python train.py --model="model that answers yes/no questions on an image's attributes" --dataset="patchworks of several textures" --train_examples=145000 --encoder_padding_mode="reflect" --encoder_depths=[2, 4, 4] --fusion_encoder_bias="all" --steps=18000 --adamw_weight_decay_other_params=0.05
Rows from block 5 of the image encoder of a small model that answers yes/no questions on an image's attributes, named by matrix and row number. Rows with one number belong to one channel. Each number is 500 + 25 x the weight over its row's rms, rounded and kept within 0 to 999. All counts start at 0. Numbers have three digits each. After the name is the row's rms in percent of the matrix's.
After each channel's rows are labels from the 100 images, of 14848, where the channel reaches its highest value: "colour at peak" is the nearest of a few named colours to the mean colour under the peak. Only what is clearly more common there than usual is listed. The data: patchworks of several textures. In brackets: how many of the 100.
# convs0: expand 3x3 conv (encoder.blocks.5.convs.0.weight, 144x48x3x3, each kernel summed), inputs 0-47
# convs1: project pointwise conv (encoder.blocks.5.convs.1.weight, 48x144x1x1, transposed), outputs 0-47

convs0.127 124:512460480517471493491495471516517491546472496475508483536513484477458475456443500501461545541487494480471482526478489508495525516519493524516532
convs1.127 101:459543494469485478522514520457532510506523500501535500479435503482506526521472468466484498457500499523516483450508492523510510530517498471489468
colour at peak: black (32)

convs0.29 147:501505488508484497506511491468538535484511509485492480528501489480487536476453497473517466469511499507474455507485513501555533534483450434496490
convs1.29 126:534464427542508457504478517515491478500473481466511515514525470497496519485514514537503538455511518483509530507496495480480471522481514546502508
colour at peak: pink (29)

convs0.126 144:493500495466528506532512501483487488498525505525488501494463532482545464517500493485494470520542514524549528488502499517505413476482528488471520
convs1.126 114:525497466523457535512518500496497499512496508469543511496493500510461523485519534504452528472512490434477491521495487514509543537528472467517474
colour at peak: yellow (71)

convs0.139 090:497528532459461496528513525478492494498498508480511469506515484499533490529476473482538461458517530523509512532509503499560548495558512502497502
convs1.139 093:542484487479485493454487477524494500490539517510487476491540468529486470515493506526443508541509537489499552542462501515529497496501529474503488
colour at peak: pink (77)

convs0.111 123:490530483541470510511485502499507510505467520546506568512524533441481509480501501547510514509477448483489451487514495474509494506483488524506492
convs1.111 123:538497533478526493483477461519512500477501549484487477453516500546509499526503517470482491513508534497527520524454514505489540496491526438525487
colour at peak: yellow (91)

convs0.82 141:510521521478485437497514536518472476491491507442529487458487493521515528532504509523527497527535498479489534484525446475511493475524525519484511
convs1.82 140:491472486524518511521464517504507506497483444542462495498534498461509479568476488498519475465465501471518515525480521490499523490536505505537531
colour at peak: blue (32); purple (31)

convs0.86 089:521541489533447512498434469528500499516497494504465492483497505497525462491486456484466523534496492530512527544549486493496480513532502490502489
convs1.86 091:504479517487546523522511493485516482469470537504549492538512477486490479477493526496478475537528525475478498534444482525531513464481527490467487
colour at peak: orange (61); yellow (39)

convs0.61 126:499502494518471490508488470480533525509504515512496528514475511506479496401492494514490491508506481485462431493508521509466463533477478494502480
convs1.61 121:526485457492525535475443484539521541494521481512490521501526489492523503536502509510512518511473516478508510540459525480503544485522525468547510
colour at peak: orange (54); yellow (41)

convs0.63 055:509541534524499507476485509465499488503433479535513504546537494460472477536459501542480469499485517518522495498516517500506502479456485474510493
convs1.63 125:489451506482470493502501509500537524459520533477506452498489515490531482490504503494523478541509507475505500529474469569516536503510508442497520
colour at peak: pink (28)

convs0.135 107:493485527495513517474471492492521542498486491491524475510555467498514486534527524503481513502488509475497566501479447524498524450495468531537496
convs1.135 081:515510452512477464543515492492490510504513501469465522483483497527446492502463516469516502489478497520523465488453522507463523548519531500514541
colour at peak: purple (51)

convs0.105 092:510454491528522500467523565502531491503484506517486520506554503490512514500471486485470535529496505509490444501499502541495512456494476466465474
convs1.105 080:499522506500456523518458451503482512525490495485476465509474488469460479486499498524508454501496489522522554477534519451482470520515510520490538
colour at peak: blue (47)

convs0.18 122:479465514521460509502480471490515485495477495496492501518546445472513524516510512512482513519491547493478501537478501478510555434507517540483485
convs1.18 127:496522498493499449551509498525521497538475499475495523516447503508484507519464488458504512495479472507514479463487495508483483581502482481528527
colour at peak: purple (40); blue (38)

convs0.24 102:509477496489477518506501522490530513488510493493510496458530537522518548489533487468485535537453529549535528456498518499516498526514535502502542
convs1.24 097:480489519539509500491496516504501504538417502533465531537502468457472505521485498524521479458527502454493511505517487520479469504496479493529503
colour at peak: blue (25)

convs0.12 101:461471480498410501485516518498510518491500500460476496475528526487493494489527511484493476526481516496533510471466488499486491470521484560536490
convs1.12 098:535522509527500460507503505504492505520461488535504536510461465474524531537460470506462519482551462493495478478486542525469470504512491491507489
colour at peak: blue (35)

convs0.70 111:513524492505502508489506547491498499504535486446521463534502464527547529523521509459484502466519519506486519541513504518512536478528505452480534
convs1.70 124:483495526458510481495471461504511492497520491542489473466483513479506467544504519539502474520473502477514538483424499478511495502502534489488455
colour at peak: pink (46)

convs0.103 115:502506507481493489508509494483446474486526481477461493471496525456538485508447533524522464496511500489554538508488512469501458466484517471480498
convs1.103 119:504494494491475543525514496494529533508486503534514517519477495492474530496522530505451579480516450475497492521517489542520493508518455505488523
colour at peak: yellow (52); white (31)

convs0.57 104:514505505511453510506497533483521506492492492469520521529504496500486546458507505434472532527494494518444490501526497509529500458552496486532521
convs1.57 131:525513515529498534458528475476492458506554453517518485525519519531503460511504471525517498486523533516470521498519490518531462456518508496511482
colour at peak: pink (33)

convs0.36 103:507520522518492495508466485514563506525454476521495471460512517527551477459469469504533496486495467519479522484518487517489451466512491513504507
convs1.36 093:507506518495509522511481500453492493505526486493531512556501485474494532517510500509464475516513547513490472575466516496497537501491477458458480
colour at peak: orange (39)

convs0.110 081:493525512488478536474541497469506527487489523483487445492543510517482496493544536494526495504459515543512516460472473495540520474505473513471516
convs1.110 093:516496502514483424509479503509500516521456465506482540539525448511505501534464476506490479481515530482521486496501517551468503509509473506534507
colour at peak: purple (44); blue (38)